config.toml
encoder_stem = "single"
encoder_widths = [40, 64, 120]
text_encoder_causal = true
text_encoder_norm_position = "pre"
adamw_lr_other_params = 0.0015
epochs = 32.3
Rows from block 3 of the text encoder of a small contrastive image-text model, named by matrix and row number. Rows with one number belong to one neuron. Each number is 128 + 24 x the weight over its row's rms, rounded and kept within 0 to 255. All counts start at 0. Numbers have three digits each.
After each neuron's rows are labels from the 100 texts, of 14848, where the neuron reaches its highest value: "tokens" is the input token at the peak. Only what is clearly more common there than usual is listed. The data: pictures of board games with random positions, seen at a slant. In brackets: how many of the 100, against the usual share in percent.
# fc1: MLP up (text_encoder.blocks.3.mlp.fc1.weight, 768x256), inputs 0-85
# fc2: MLP down (text_encoder.blocks.3.mlp.fc2.weight, 256x768, transposed), outputs 0-85

fc1.247:159122132116144147139159130108088129120160082159051151164145164105159142112108076074131102140130094100163160165125156106148184098118148153148134125109186118099130183140147112129135152111149118110133114091126154135104115127137137166090121155137123151115112119
fc2.247:161134142082100170118126126111166125114144161122111134134116139124106148135136150118136177130140116173145105109127153111109160141128143128172136090094148139149122106106132105089126128137121151111126141142135126168125123135143148080115127089131128124075105160
tokens: "<end>" (37 vs 6.5); "22" (28 vs 0.1); "7" (23 vs 1.8); "23" (12 vs 0.1)

fc1.244:093147102147144137075076106119155138150162130147133111170119133145146149166137124114104090111114123112101084129156149129090167109157145148113167145155106097137144104153145091143115150105137153127087142089122116142137125130096099091136140140143158113137112135
fc2.244:104176155107124115102105126101142151114125137131114089118132152184150123145142142111114154155144109102144162127146126171131121127124101128169136092124168112118105102117089164106176068104113108141111134109134128171136086154124111133122109153107136081122172140
tokens: ":" (100 vs 6.5)

fc1.279:134119131118158114133168104131153154121118207111163095135105120128136151178098118102089161170127115125159118143126104097113148211113110116093130133172162134098129124101112113065138150047126087135116130131132152126131152127146140169132135098097142103112088103
fc2.279:147114128125122138166125140146130106154103116100114187107131155085129126125127104166144150139112164106074122101163155110135136128119141081115145097105163124114120139128129143147108122134094142170108089129065130169128118120116152104099103146130139110142133128
tokens: "5" (83 vs 4.3); "7" (7 vs 1.8)

fc1.160:097057127122165131115148109123118123110139116135109097136117154117182114122143125130127072143152157130133134128142101147155118100101077172129110112155137118138157126141119118122108101096135170139137098094136166152147116113072115160114153166145127135150076111
fc2.160:066094098107169095135114136157112075163132104147164159145106135140138148145096141117134144128168142087180135100155127146105118112148130115100100096117119121134130170119135134079134105107103144098131173158142111110133116115144114124115129102101159144136137163
tokens: "by" (55 vs 6.5); "<end>" (45 vs 6.5)

fc1.720:128163151119179115162076135125142083142150127126167133137153158148089091163154128148116119154124101101138131159110169105110124154110150093158115142153169136115102117128108110145156124110135147105122125117116097129154150129176134154117142187121150101124151147
fc2.720:196178133162146105132132116098151122150119103162100146113136124109153158148125136134077140147110140147103143086101122141108139157127122175118153147116101139136156136147121128158123171139115121119131088145059146115125098093125128157127092141134154148163118142
tokens: "blue" (52 vs 1.1); "26" (20 vs 0); "white" (15 vs 3.2)

fc1.712:155068173146121175138143145101147156148123099134119168128114145153161126149146150153132128095141141136126095111136166139168139156151096126160157133176141146126104173128137125106144128112142126153142172108131108165084134123089177121159168134080108155145139114
fc2.712:126147131132110143114126130114140132161140145152181101099169118134163100095074135155131114112113151144113130147134114131129166070100119120114168158143136114132141101139112101099087128119130092137115139105105084177117085172132147107113166106082115131116162088
tokens: "noughts" (37 vs 2.2); "<end>" (37 vs 6.5); "7" (7 vs 1.8)

fc1.546:169118100155119154139137167103107104085158120126132154133164110106118111124158135130183156113099160085141137146123067050143135095111135138090152134087136110123125133104089120133137101128137148129119139128118094125143106121181137106120088114106114144149159114
fc2.546:165110113118067133116122130127108125130085111143133175152121104101078144172118110117110132141125184138121149145135131064143095092119148154105153124153110147088161134145112140131148169122075150092101115079126125148094119141121110115157143133091161129131138093
tokens: "1" (96 vs 1.2)

fc1.700:143159147100114132113104121086106116155119144117118159084146110106113134148120094161121154123156161133136168133083088116161127162182087102100174151177192167132167119134110140109133105192109109153160126143134110089155108095158091109176143125115137132124125156
fc2.700:121105139109150101169118145151160125137150104075142130109170122151172116124129122113139112148143135156118131105094149117132135130170141116155130104127120167130133148077120123111129101126142103134112131171110131093115120164130109156142161128155100147132129093
tokens: "7" (56 vs 1.8); "<end>" (29 vs 6.5); "8" (10 vs 1.7)

fc1.117:114120160101164075124156167114130092109145142144123133099113115151140136124080107112067153112140144181113156105098103139130112114069063137124098146128131123162161163133091111087086146102123084124157156093137111110168149133098173163133146098143155146133130095
fc2.117:110149099134099099166094082140145140145128118142113156149143082126103113132122123145119103109096085130132146138145128100107111126093119127145147117121175130138144169114170128102143139120136140093118140070189129151125102154138156158105152119161121138147109098
tokens: "5" (49 vs 4.3); "4" (41 vs 2.2)

fc1.288:136096142117121127161071116100175139163132171164136132128128117134134068170122154162159094140124101132069125081142140138152093180132090155124147129131161114135151142092151121103126152130088129123134134074118103084131156124091133132190107097141154135164149120
fc2.288:095144125150123123127129097141157174115095147084105119093108110156130127091097142125118147094139192104084096118085113115153124125158112099096159114112092105172106135105122125100103098138128160145118130138104110099142135115127097110159149118120074125162135193
tokens: "0" (100 vs 0.6)

fc1.580:192139136145126112119142134094100136159141120083147145153133124152136123151142122144139148107119143124126129107120127136131104130098136106129110217144117107125095105145158116094119132131123153111175148152144146084152129120108101088143119143148126126164137138
fc2.580:115099116142111152097097132129118096154103117129133131175109168126173122157130172145131107137107146098108125065119104150096119169099125124123189101128137117104150140115118148105129131178157095152127120122139104123135133136074119125170103156160135114162133148
tokens: "5" (93 vs 4.3)

fc1.194:177137098157152182139143098125147129159126130124146138132129130118117134098160117128128115176122115160151120173095137090096116116162147129105168138161124118143122174161126105116131111160096115108149118113110181199098147139165116126103102111156123094113125149
fc2.194:115098132145169158141130142191134103138138140129130136129081092101130137122158105143141172119154113105086138115112167142135132165139102120091096133126114140172146134109134089143153147133085112089127135147116123076103106103139140130154161079067125105136137113
tokens: "blue" (61 vs 1.1); "22" (31 vs 0.1)

fc1.107:159108132139085160189115143107154133156120147141089124115166119095141068116161135086081065100139154155091143146134134161128146089133149136153103134099143116103093100100135137101159122125108122133132097108116089117091138136107118124131122151088148104134097146
fc2.107:156166155127062102127130122094155156135119128114124088096134134110091136107090135170095128095117164126171119093139124127103163128135093135126156107194093144139170143120134131134122144114187114130121107094127173127138137125118105115126163140127155101128130111
tokens: "white" (89 vs 3.2); "black" (11 vs 3.2)

fc1.328:119129116149145132174068125165123082123148166102107142161114136112123125117115123146134110135128120138125188138138087098142156116134149104128099106078131104191134148093113153150173168152136114143147119125130140128124124154106130137103118136153176139107115140
fc2.328:175149114097180087170136145111128132138123185111151138142121117142129123061073123149126135107109126125144146139176101147124104124112145108168100125117135134140143141125104118103125157105138130127101100130156098111117095133136108124118151125146144135114110158
tokens: "6" (100 vs 5.1)

fc1.672:128186183121141145068099128146128133163098119164093131193100106132138119126136129180131130113153135136147135105122133150124162115120098121133121158155150160165090138126181120125092097099097104133103146096105136116124126136151124120109133130136075125116088171
fc2.672:146133146156113127144120134132107115123187113111107169149097110112136100116111112147117126143180098102138108145113112112182122133163175103092163108139094161132104166128150149136119100101158117176141158139130152114108123096075115089118128137112085194076120120
tokens: ":" (100 vs 6.5)

fc1.663:167102120117147087132107110129105155139099099082130092172164118130085144120127140125142111157101160091144102137188156124127135141140120126146153137126123116106135082175165125086115150116074148098110102131109102100118156160171123106089118096079170097123123124
fc2.663:115115151124120158151105181106172147121092134150126143089126142133071150100153129115166165182110132134171130129109133111115158144072127106100141116132120145124104123119132124139122134086106104094115128099149118108125140129119110133155138103146150119110118086
tokens: "17" (31 vs 0.2); "<end>" (28 vs 6.5); "18" (23 vs 0.1); "white" (8 vs 3.2)

fc1.262:128089143153094123164108123133144158135174136094118101142129096117131143108140109137112131123157153118132115099105120150123130162131132209110124121153145129125108112103095098116093114133145106138110123159107133131137137113105113144117159131123115117144118138
fc2.262:118108145115090123106132098141171132157113120137161141168174129129068094115123144124149105102138120147140123110143156055149166096138124153129108144144143101082109132130156137093104136104108114122132101121126133106159152102149124158112110106168174095133158132
tokens: "6" (98 vs 5.1)

fc1.336:118148137106099147120132098145117171120109128153128165173127104094142135158121155113127090156109183102157159118102098145126124142114110090093137119178126138141135081156131155134127121097125118132138125174133134166097155101119139128110120148074155118129090108
fc2.336:124163115090125103154173079150126092099118108170126169161107102112075168139116144120131156149130155121096115106082104156094120148159156148109122099152120125130187132126108102124144129152171140124134149116132124140167156108133112090061156131110117135161127130
tokens: "7" (36 vs 1.8); "24" (16 vs 0); "25" (13 vs 0); "26" (10 vs 0)

fc1.172:100145104125156096085121124097063163142095150126119116129111103091120141137119149122137085135181157121131140151141121143080147148130140122141136126136131146109166131122156146115160110119072143130147088091119095151140171115103109109133125124084107127114167119
fc2.172:088114174115116135157119127178165114146094148122133119120107111114137136159113108168105103125105143132118119151167112121104121168155129158100152118147079093188119155118110148121132109096111166088131122111169140087116122142145195110149137117125119120126132112
tokens: "black" (69 vs 3.2); "<end>" (31 vs 6.5)

fc1.116:147152138122140125135087158139164136160094177096135123180151109167123102095159112134130156150137119139108140107160133139099151109140156080123101144110126100124111104147092153132201170104127092111135166155132060159143131123125129159093173129112110079128102098
fc2.116:130084081121097114127131108136119096110169168083123160122114178110073108134105132088125118153102145130130141136129148176114100140130094146127184149144078139112173106178087155067180121108129114090117143129128117118130080152138167141142142107111120102176145134
tokens: "5" (37 vs 4.3); "7" (20 vs 1.8); "8" (11 vs 1.7); "17" (10 vs 0.2)

fc1.507:069148094127144117132162102138123128128110133077146116132118124109131118162149128147140072177140129076085172148145097083073140141117138141135126134140094148123135101170107130198138145119113104134149118131139136124115108123132108091123122102118134140131097115
fc2.507:159157130079174044130114125105124124125140104180150095147136115123086092123125149113150172111156123113089161141190105121127148150117109114124110140114114149111115174151129130142088144171164160117138124167130083107123136123112149120115126132132124111116140167
tokens: "7" (20 vs 1.8); "22" (14 vs 0.1); "25" (13 vs 0); "19" (10 vs 0.1)

fc1.661:146120107092151149123135116089188101092117121109108152173130102120150128113180130140126126166138141137104089104143116152112102131188129132116114103139128122124138147164178123152110147162184158114118143146131141134128106126136131122118132103103102123124138127
fc2.661:167105108146112144128126169126121134124110156074153122146131120112113130067151119173136101117104115115157116137135123106118129126152115114135135133128116150182127103112161139135114185106154095159127103104150143159148111167145164142138107140175166085131079130
tokens: "16" (37 vs 0.2); "17" (33 vs 0.2); "18" (18 vs 0.1); "19" (10 vs 0.1)

fc1.175:135147100116132146177135110148132140088143153108130146133138141136099130090116118146119125104153167135068110135109091156135181133168108123114100126147108104182143132152134079106097154145099103132171187172138155142146133094152137123100104110181156117105132133
fc2.175:170148125124117116120113136126100122146108123159142109158104137123133140093131123094103130108155141109103088142122119097162142132112083146122138182168148078140111119138145177131158108128077108159119204141143147140134088143100150149163098139091150132118114154
tokens: "black" (51 vs 3.2); "<end>" (48 vs 6.5)

fc1.218:145123139126140115143083122118123137116128111132132129089090134090134172146117119145173110167149169129133118125187107120099120110130131126143126123101146150139178188119153132120113134152129117131120101162068131133115131090161128114131181161089111102123079125
fc2.218:127154172135174085139069122155145141122104154138133085137123132152153155111109130108117116124141114107121142107072155101120152111169158104078145125105126115106093109118152137139100128182149108137135122065143099135160154139144119153139143147115115120174157155
tokens: "30" (28 vs 0); "25" (19 vs 0); "27" (14 vs 0); "26" (14 vs 0)

fc1.651:120149142150142147143124108131115122101078140136143149150126131142138123161125150173106136143113105133104065142096142124167126113124152132161160169130147140124127136126100085110142156170147116081101114158101119113179143085100120120117131084115081118122140148
fc2.651:140111127147106091119138109114109156133125114126137122157144123107167106152172155117152111105113150153107147181111109100131111107130137147147117116149129114117139108123091138132107091153139123153127132142139120131070114106127125150112125131179117154097132154
tokens: "black" (64 vs 3.2); "<end>" (26 vs 6.5); "11" (10 vs 0.4)

fc1.193:120131087110121098081118126169111182139106113120166105108163109114118127121112095128096117144139136152149154119125117117124146181120155130136103196145115135098146139106115104142143150078113148113124149110163143124135142072124169103073124162133127139121157107
fc2.193:119127106163138110125130175154167110111115092133113106112126103123147088151160167172122110142096125167125101121193083165097086140100155175136110102121121140174149057134119142138109115099147126129184153130143150140158140127120103132114126121097106159124132170
tokens: "17" (36 vs 0.2); "18" (16 vs 0.1); "19" (10 vs 0.1); "25" (9 vs 0)

fc1.259:111127119150098122107102143076163153094082096081134130127130124140155193134136126121144099195135169120088149138154151141119117094090116141113133146149114115091174128118088141122110097129153104125138144161158158149153161117109137126125162103127093132125100162
fc2.259:148125115096152126113111137113121138148094112137089082131119143160131117134118124140126135163105141146174112132128098127093108092124092140111158166129074121145113114128154124143171079113135140103143097098142117120156124166091126108095157146161133134130139138
tokens: ":" (100 vs 6.5)

fc1.540:148144143116127110134107146147138134118120115155191110144143116129135101140105112129149144118156109103096167089140123130152113130090113140089113134155118163087064154189078101102097127139116132155099116114109117146137107121138125142149134118140147143129131157
fc2.540:147164146091148126095130106173124153140096120160068136154102140127165140117077108123098131141122096106144128126101146141117129170124156149157130149119130148124125129139127072131103155127133157142114104181109145153119152125154122100161185159134149130151116070
tokens: "7" (56 vs 1.8); "25" (24 vs 0); "8" (10 vs 1.7)

fc1.240:167116161106125182100141157106163116129173147134120130099125150104079107119090123091153166116164176092096128097083131140189140128176135150102124147097084161123154124144110105130106137123138142133147124102144103119181157114130148161099142136114140131121154104
fc2.240:085112106086149138129107157140125171154128110161101142128079140083143135113103133146122146131143122145142119129114104098172161123106125136121131126101149085111141191139118161090088141137149126153159147167122127086075133130172162154143185161133157147136126142
tokens: "17" (77 vs 0.2); "18" (23 vs 0.1)

fc1.162:091160164142138131145116137157081114075141121155133124140073160139108131134141181110084108142107167111156128115075183120123120140111136114123134108120148110136148146085125111141105098098128121114153125115151131109139162114171184160102129070090101105121152099
fc2.162:110168154125142120154163121120115122099113118162161129117126173125171130127190164133132128134159126165120116178100169141115118178157133143151153134117099154100118174113123122146148163112161119128132145120167114126105150154099124122126118119156103126121144178
tokens: "digit" (100 vs 1.1)

fc1.431:098155157139136095156154111130122148083147116093083135113103103132167091113128137128149096146097158119106110099173162125110155141119106138074098109133131159060106107086118179102164141146102114168136134099116114134099118166138130123142090127097172098132128111
fc2.431:146127113126099130103120168151107161110121093135111090167144133119156069145103149159123135105099158103113162074153115115127102133099142123138092130093099086158129133151186143130112145102100130103125131155121133097147133130125136132125116135146130167117095161
tokens: "7" (53 vs 1.8); "8" (11 vs 1.7); "19" (10 vs 0.1); "18" (9 vs 0.1)

fc1.544:124199123138117112164129111129140129115174118136118138144096181114102136142138107147157140154158123165102136164118111158097131120144103157112104122122101110126165144108136127131139113142140100062184144146112143083128134067155132161106138120140152099097146162
fc2.544:136115087107128090164151106139129100144142131125123147123130117127137105116112165148158152088098131109136126176131106149147124085165142164108106110154113104105130129071119112116125166143099106154112162147109145128146086127064137080151140105112148136090095134
tokens: "25" (39 vs 0); "7" (36 vs 1.8); "22" (25 vs 0.1)

fc1.71:129110130116130102104138106117084094135140119089138068128124140107156116098132150122134144104122124147112150114136128136066083103119121188150153161121149182101108135156120121097110131134081111121104156094128141143114115161117127135127102120131138171145134170
fc2.71:122131124107153134160129098127155169176109114140123139144155111136111095106139086121161134170139137150074162133116118116150134116107133135088170087114151109161116093115154150129124131115094123152112124122101163129141158083186102144113138150133114133118168135
tokens: "by" (68 vs 6.5); ":" (30 vs 6.5)

fc1.552:143151150096132131099131142102149141150152111158173085139114188130112124148129117116110116098149112096153129129134109136128140152119148142111115096121130113151129124140114117135073118091157124148169152130134154124124131135148096149118135168112120115127086147
fc2.552:140103167121131114154133116089156126154133137103157119131102115115143148175046118153141105134150113148147156164147149145088124130098092108107159120141120142141145084131127125150125121131121102078123122159108123095125125111133155162114086134138119064140142130
tokens: "1" (89 vs 1.2)

fc1.226:132110137117098098151129110134118150103116143093154151139109124098093106124114097128180101120089166120141184100173080118147129143107113177149120145162115119136131130137099146121088133157118126156118132127165127146095173094135171161141113101115092117126102081
fc2.226:127165116142151108105155099143161178124080125138115092128135135113130109106128106120120122114121122162103165196141125145102166122105150126139129132079125122121103132127134146116094145116125114111134133118148131115148126160155154132166128131128147091125136093
tokens: "red" (94 vs 2.1)

fc1.532:112128139119155156132080116131113142151141126100124098082117134104080112129121137138122099159095110130132136117094100121119152137139125118105137098154136096134109144084160157138124135124119100087084095090141120115106124144131135148125138139147081135114135113
fc2.532:140068083130089119140106100157129124112144126102110098133147170112121086158167172142150105149117133123121125148127119169135115136122089108153153084153075141126169114181175142125145114072158138150155115146140136154162105106100158130108144112094109157115119106
tokens: "black" (39 vs 3.2); "white" (20 vs 3.2); "<end>" (17 vs 6.5); "30" (12 vs 0)

fc1.304:147132155136150152140148117108112126124128151140141153122147143168125129151126116135183119160158108169088136139128136099121147108105146138137148138105094115148148138145124116114141155117127114123136090107145114100107093121122142147138149139149166109111139144
fc2.304:122144128131107109118138124103124119113129129130112116104134118173111133106093125097159115133166125118115053118143178150098128080118142115128099128124115105130146154164104178110090116142133131135148139117133131141143136157120109137106138125145195173192130144
tokens: "black" (100 vs 3.2)

fc1.357:167142106146098112119117168125078094158128129094111092113103088175117178128145126144096172159137106126091152175105161133139084129152120160143148134123159100083208123130077142100154086145140139101152092125112113167159118129175123135123103131070137108105116101
fc2.357:142125120110095076121154102130123132113141115121117149136087095086109121123142142130139164151083100083110137160125188129151166127104127134141131106103127142099145100142105130102099115145119161149135136108130120136098133130120176126099168147161133152134095117
tokens: "0" (100 vs 0.6)

fc1.318:123121122153174120112101124114161118104123121143147083129169120139120113081103120156145126123099169141116116127194144082140155131107161118157102142095148119135151116128133139116155131139135125134103127121185149111137103096169150130130118105087128170143135146
fc2.318:148173151091161105126154108147154153156128141172144161119109121153122120142138101154135118124151131146131103096089131106118141074149125144103146133139122110163125177156158128093138113108129149134104132148151115158110081135125128116130145084150091096131144136
tokens: ":" (100 vs 6.5)

fc1.647:105106174110130116139106110146107157108105106134118183128110161123137121168144127128130121164139140118133109149145171142126135081133123161122118107075133167160144123125153135136185197123109097104066154083135116139085109107091130129100149086122144136135125085
fc2.647:130159152146150126145144121160122145148116142101149110140148138121123136138181114151152102094127137127141131160172114111129135155121183123081085108144146128137099127139138081103175099091093107101108156132122104156179126112105107124134114133126158142068144137
tokens: "25" (36 vs 0); "23" (21 vs 0.1); "26" (16 vs 0); "27" (10 vs 0)

fc1.305:115161094107161161180141113129161114112116117121135097204130145119124100125094128154128112121111123114072144152116121115045117120143174114129140121127110078154088148104090160098128123121173157141138183092180126167121139134100128101133117125081112100140132131
fc2.305:143150172104118137128173135171153153150128112144151158104103153117100158162153143127154132087106112116105086125142121149120126143160141120110106071111162084115101131147113109103103156148113133154127119121109160112145123146127114111116165128165129142178121106
tokens: "<end>" (80 vs 6.5); "4" (14 vs 2.2)

fc1.452:150137165143119162098141132114125132109144159136148140145119106073120143143085113068156142134111130105133105154141076141116082128067103084126139130112115112152119088111122116146112158110141081113138171091135123131159126143154139116124129141132135125104138167
fc2.452:144160138121116132127168150102149156125113170131153114091078134128157124108119141156125130118161135146128148111089155156157190111110122133150085099136128146142124111137133100110167122129136154117122109089117114095133127112121139118118109130115099101115129114
tokens: "blue" (79 vs 1.1); "<end>" (15 vs 6.5)

fc1.614:112150149128088096123116086129088147125106183121126091156146159190090152134135128141158172132145129175126072146084112151148129099134173130160118145157153139149127164087131115097146125123128124115114129134109085153119119123105134136101164148100127130168113091
fc2.614:135156131109119132141174171146143078117116094112101127160101124134149086153140130139104141119102161099140109128083148128123156150134165148118138157088080162130133140116109166123145134127126108112095149114089121122138109105129121073123150142156150115177126155
tokens: "30" (17 vs 0); "8" (11 vs 1.7); "32" (10 vs 0); "26" (10 vs 0)

fc1.306:144100151088134129115139126140142131129113143125119179138172127133105166136114148111167075108104152111137125139157142137112152153108108162140098109060111152142172096132121099165163131102084082134121134131152096114102088134072151163115150150132118144132121150
fc2.306:130131151157193134120142112116142139110081141116147168142100134078125151071098115130121127130085089120135123149147143136129129075175113129134113131102064112105121170161174122142126137130099132155123140103131147122155150100114144148124121115106170124147131091
tokens: "16" (51 vs 0.2); "17" (28 vs 0.2); "18" (13 vs 0.1)

fc1.674:098107103131142146116117144126152111122136145108121139149161164147144103185070130116163155120088115125149107114118126105144102105125127169120155137131095060146107153125115091130103128152128128135139141128131163115170139144076133170139147123147102119110125108
fc2.674:157171089102112122086161122122161142126162126081130154138171121123174125130130149141122108121105117136140120099092107131061125117136144169151135097124114134088135140144149130089139089082158141086131165165123130139117123108143175150138124131173147139124133145
tokens: "blue" (98 vs 1.1)

fc1.61:133152151125127112109105145120092110114098135135141156120143163154120118178088164145133092185128129140098111141148101165180141129125123119103115075101103162156134104184118143107123129135107139148124149142181128121100170142118158165120124158099091123084158125
fc2.61:107122114138136110088109129161166141120142118119098112131137142102127128138149143118135113161108112172149104150109118110107122157171090119165132175164168149156137156102167115116140140088092164145145135096159113112125125160145144146107151150084112112086099088
tokens: "noughts" (100 vs 2.2)

fc1.343:156108100103133152116139153161123120112110145134101102082110165122160142115117096119145114119110127113121051145138157092094136151110121112142167142144100156095106128138113090121114158119117110163126119135107155115101115167081093111107157119079091134128112140
fc2.343:175055134109152144133124162133121150152102116118147091113089090119155134146135102128109137144159151143117124108128101135130115129172164126087120095126081138104103159161143105099111156125138152187138109141116146141111155136122153077090119112123107139104146129
tokens: "blue" (92 vs 1.1)

fc1.181:146128136160113113151112131104125125070107128166132133105144142134146076128129203132121157140127116110113111119108139146137134154109136102124158144123116135093145126066120127135096138125114124083132082140115132106112163123114098104132153099141100094138138113
fc2.181:152162125065176100130143143116128158112178139087097093180128090103159143116142119091156128071131130113157134129149163119095147133139135102131154164091086141118110176106138107129106145095135096091087096094177140158137127112169123102110070134110111139159152109
tokens: ":" (100 vs 6.5)

fc1.80:134142088129080134118133110131149139121154130117165132110110128120166120109145168155141114105146129152095142130125150112145072146084162105079145109122098120127124109152116125159123136119144148110146142126170120120142091131112110131129106094128147099066127136
fc2.80:109056105164105121133129099106126130136154180132109145117129091109090125121126161137121130100139130079164131102164144117103134149147142096107156114150130118148093132158136168094101171112167148152139115174120129125137144122132097100150115109093118140111142089
tokens: "25" (55 vs 0); "24" (38 vs 0); "23" (7 vs 0.1)

fc1.496:095126152120125089129097134146139143164125131157124126137127133136138129092138135115113134095098162102106156098123115146153120065118144118108104116168151100119136103129148159158141115129177114128146134115142077111124145104156151108116147135124116145155126132
fc2.496:129107126113130046104129131120128092063135122102142119136118136135090117144121139125151159179097161155107112087139176119146161197145113185138164116080166144115156117158121104150125121095111121128108090140153172130167127146101091139088108085135116117143134123
tokens: "5" (82 vs 4.3); "blue" (12 vs 1.1)

fc1.112:161184133154108109121129093137139106130114122176109098127166096140125123135165131136143157114133141124135146151173160139138117090157084145146145103141124108128136085100091119161134120069111130112123154154166105143137129107089139123149109124146148147174132142
fc2.112:151131102140111118129094143113104152129100117132131106149138099141115143102127154117148127145141119117125116108115135148132130166161094114141154148152113125143139115127121123120115071142177129111126106128107166144132121079140094153118152138134109140150144128
tokens: ":" (77 vs 6.5); "7" (20 vs 1.8)

fc1.301:131133096145129117168166112129134171127092110165130123159126113143121138145146165171119100096114147146113119168138168087150163102123119130106189124132118134156168154131154142143186138163130137114088125096141125131139184111107101162157110114128096102166156155
fc2.301:126123143148116128145126125116125099127124129145173121130131139139104131152103117136101162148135170156117111081115087125165110133111139102130085200171091120120165130121169047166197140124116127158124137097138125152091164148115117084115124146124167109139121139
tokens: "17" (42 vs 0.2); "18" (32 vs 0.1); "21" (21 vs 0.1)

fc1.292:111164140161124161120143102127114141112108146143119155108118108131172116118106130136139120149106146087151182127113154158098138150134145093117142166115137145118112152126146115107124096186159126104147105119112108134120127117099152137118121163090129100103188122
fc2.292:091146125132138143134154143104111106162139142126139125129101142115091136141170078152115132136128147121155138118141114116118117151135123115146126116123089108128113118045121149127155082117140137113120119154172138094157147118153159148145137150144141115165124117
tokens: "white" (100 vs 3.2)

fc1.256:131146142083127138176129142090126111110140103133121072136115123102143115104141174137136114143126126142143099109178121133117114090186138182113154149098122145078143118178164123167113144127094104129140159126168092112154134157104158143156131166154138134104190082
fc2.256:106086100115134116105151125150138113144117113139144126106169136141175129144133090075105100118136159108090122110126110138110113113124161104077149140162137149052124152124096079118131132141126143114092153113136109114102169128110141120156090128105115172140137107
tokens: "7" (100 vs 1.8)

fc1.551:099104160157164121140111109135092117155100133143109107135165199141142088153069100088136138132138098109152154145085149105098176120171137180092111165104142125166097139148134128122125131143083140133133113125098149145138161116148138091106119131140101078125181110
fc2.551:137105151108145137126122139152110147135137106088139127128138111110087072120105133168162161144096126157142084131146135109130103166144114168104105127105101142122146113100156144148135110102167130101167089160121100135095115104084102107094096122136086159115149140
tokens: "25" (55 vs 0); "26" (38 vs 0)

fc1.367:108120127122124088162118127098159141102110181133100106161121112132142128150113079113137083145141093116120125153121120113161122132115164133128123104137162139126128153136111154118119094144127140079117104114103189110077133100103114152156155141134124147145087145
fc2.367:181211111121108120115112117092153140144169129103127141157084118126090157100098153162128120128113101155096089106149069149084170129145098152126128082186095156135150129095137100169146074154106139116111144152143145108133107131143127170134127109089143119106142144
tokens: "7" (74 vs 1.8); "13" (8 vs 0.4)

fc1.207:150117095128173166147134123107120137113129081141125125156122144117106126166129160085136113133132155137132113174103122107102107167147138161139123133153147120138119095155167130035146134165114151124150156082146109138148111175154092134147151137124082096127122110
fc2.207:182087135110157110149139150124113148132114122099089063124097123133101133092123131154104078121158135135171130168125087144125145131122146171145149087121156125200123118149149153133135116157152148106111110124133142104155154117145154118155121157181129114140114118
tokens: "black" (82 vs 3.2)

fc1.757:114125107094101140122104127136141134130128170113127172127110141114128119093123127121158164122122084126086141169162132108160140100145132141103157120123125187147124124109118142174149182079105100111149144133107148118148161102145125126125134101128119106117126165
fc2.757:122081111127125139104113149129104139130130132106129155120127137179138123114149122095136125104127135135111161182153093152158152159111099121136144117106126135100090145144132154094129103116122106137103130093165121082138104087109138150126107080140104160145146109
tokens: "25" (38 vs 0); "26" (20 vs 0); "20" (17 vs 0.1); "black" (10 vs 3.2)

fc1.157:061109093123124146108136116112139175109137109141133138158106127120134093117097144125174109103109152108086109108168154110101126112119143106105138140153155121173119099102120166141135165148130122146155153087163143099159091154137139094114143183115162113128074097
fc2.157:154171119097116128160155110165143192131102148101158118093081113162160130085090141100154081140106136137107081115156107144113112133095107136129149131165183100114128081133130142165135173114126151175111153106122117146101136138136134174106118155168079151134140128
tokens: "digit" (98 vs 1.1)

fc1.53:097114119143136147117122141092135115128141069103172128118161116122167147095168132122132118110113129134120160118118138118131167133118097126115141114101104146163132124115100110068128111124107154114124110117149077150118137150132113131112125143164136160096117112
fc2.53:122101156122137164116103115143167155091134127101120148144120140146082102096106095164129091105115155116132085124170105148110170094054132119135150103135111149094162136159121127136127149107181120164079104121119129151098126081145083154086152136130094164150126144
tokens: "1" (57 vs 1.2); "<end>" (43 vs 6.5)

fc1.277:120113148132148145157133114129110105156123157141139140101115122117115100118158147157096151137083103118100156163126153131150103154108128132141123127136065153140124125142133151125124098146154151122106092137120115123126079111155124123128172178101135072163094144
fc2.277:106145151102116025111150109109159152112139120107112114131119138134144118133120131160143127099098123091154108097150114141131136141131126144157124138118170125147166121125200122139131084115128130138115140092106151115117151167095117139085134121105123114143177129
tokens: "25" (36 vs 0); "20" (25 vs 0.1); "28" (15 vs 0); "29" (12 vs 0)

fc1.372:163127121123081142130108156103133124090126102178151123097117189101116070141143160144156109173141143185121152137128122114174121138101141143119105146110145146135146138144168116113148130126142129167128160145096118136134134139107125112152174111109140119131131137
fc2.372:117095119120114188165112143133135107158146148129153080115183185116098105133101143169128127136158157136138097125106121118145131075105123127118118118134146128141162132102077151143152085147078132118072131146129146120134135121173137103149128169081137145132109080
tokens: "25" (39 vs 0); "28" (16 vs 0); "26" (16 vs 0); "29" (12 vs 0)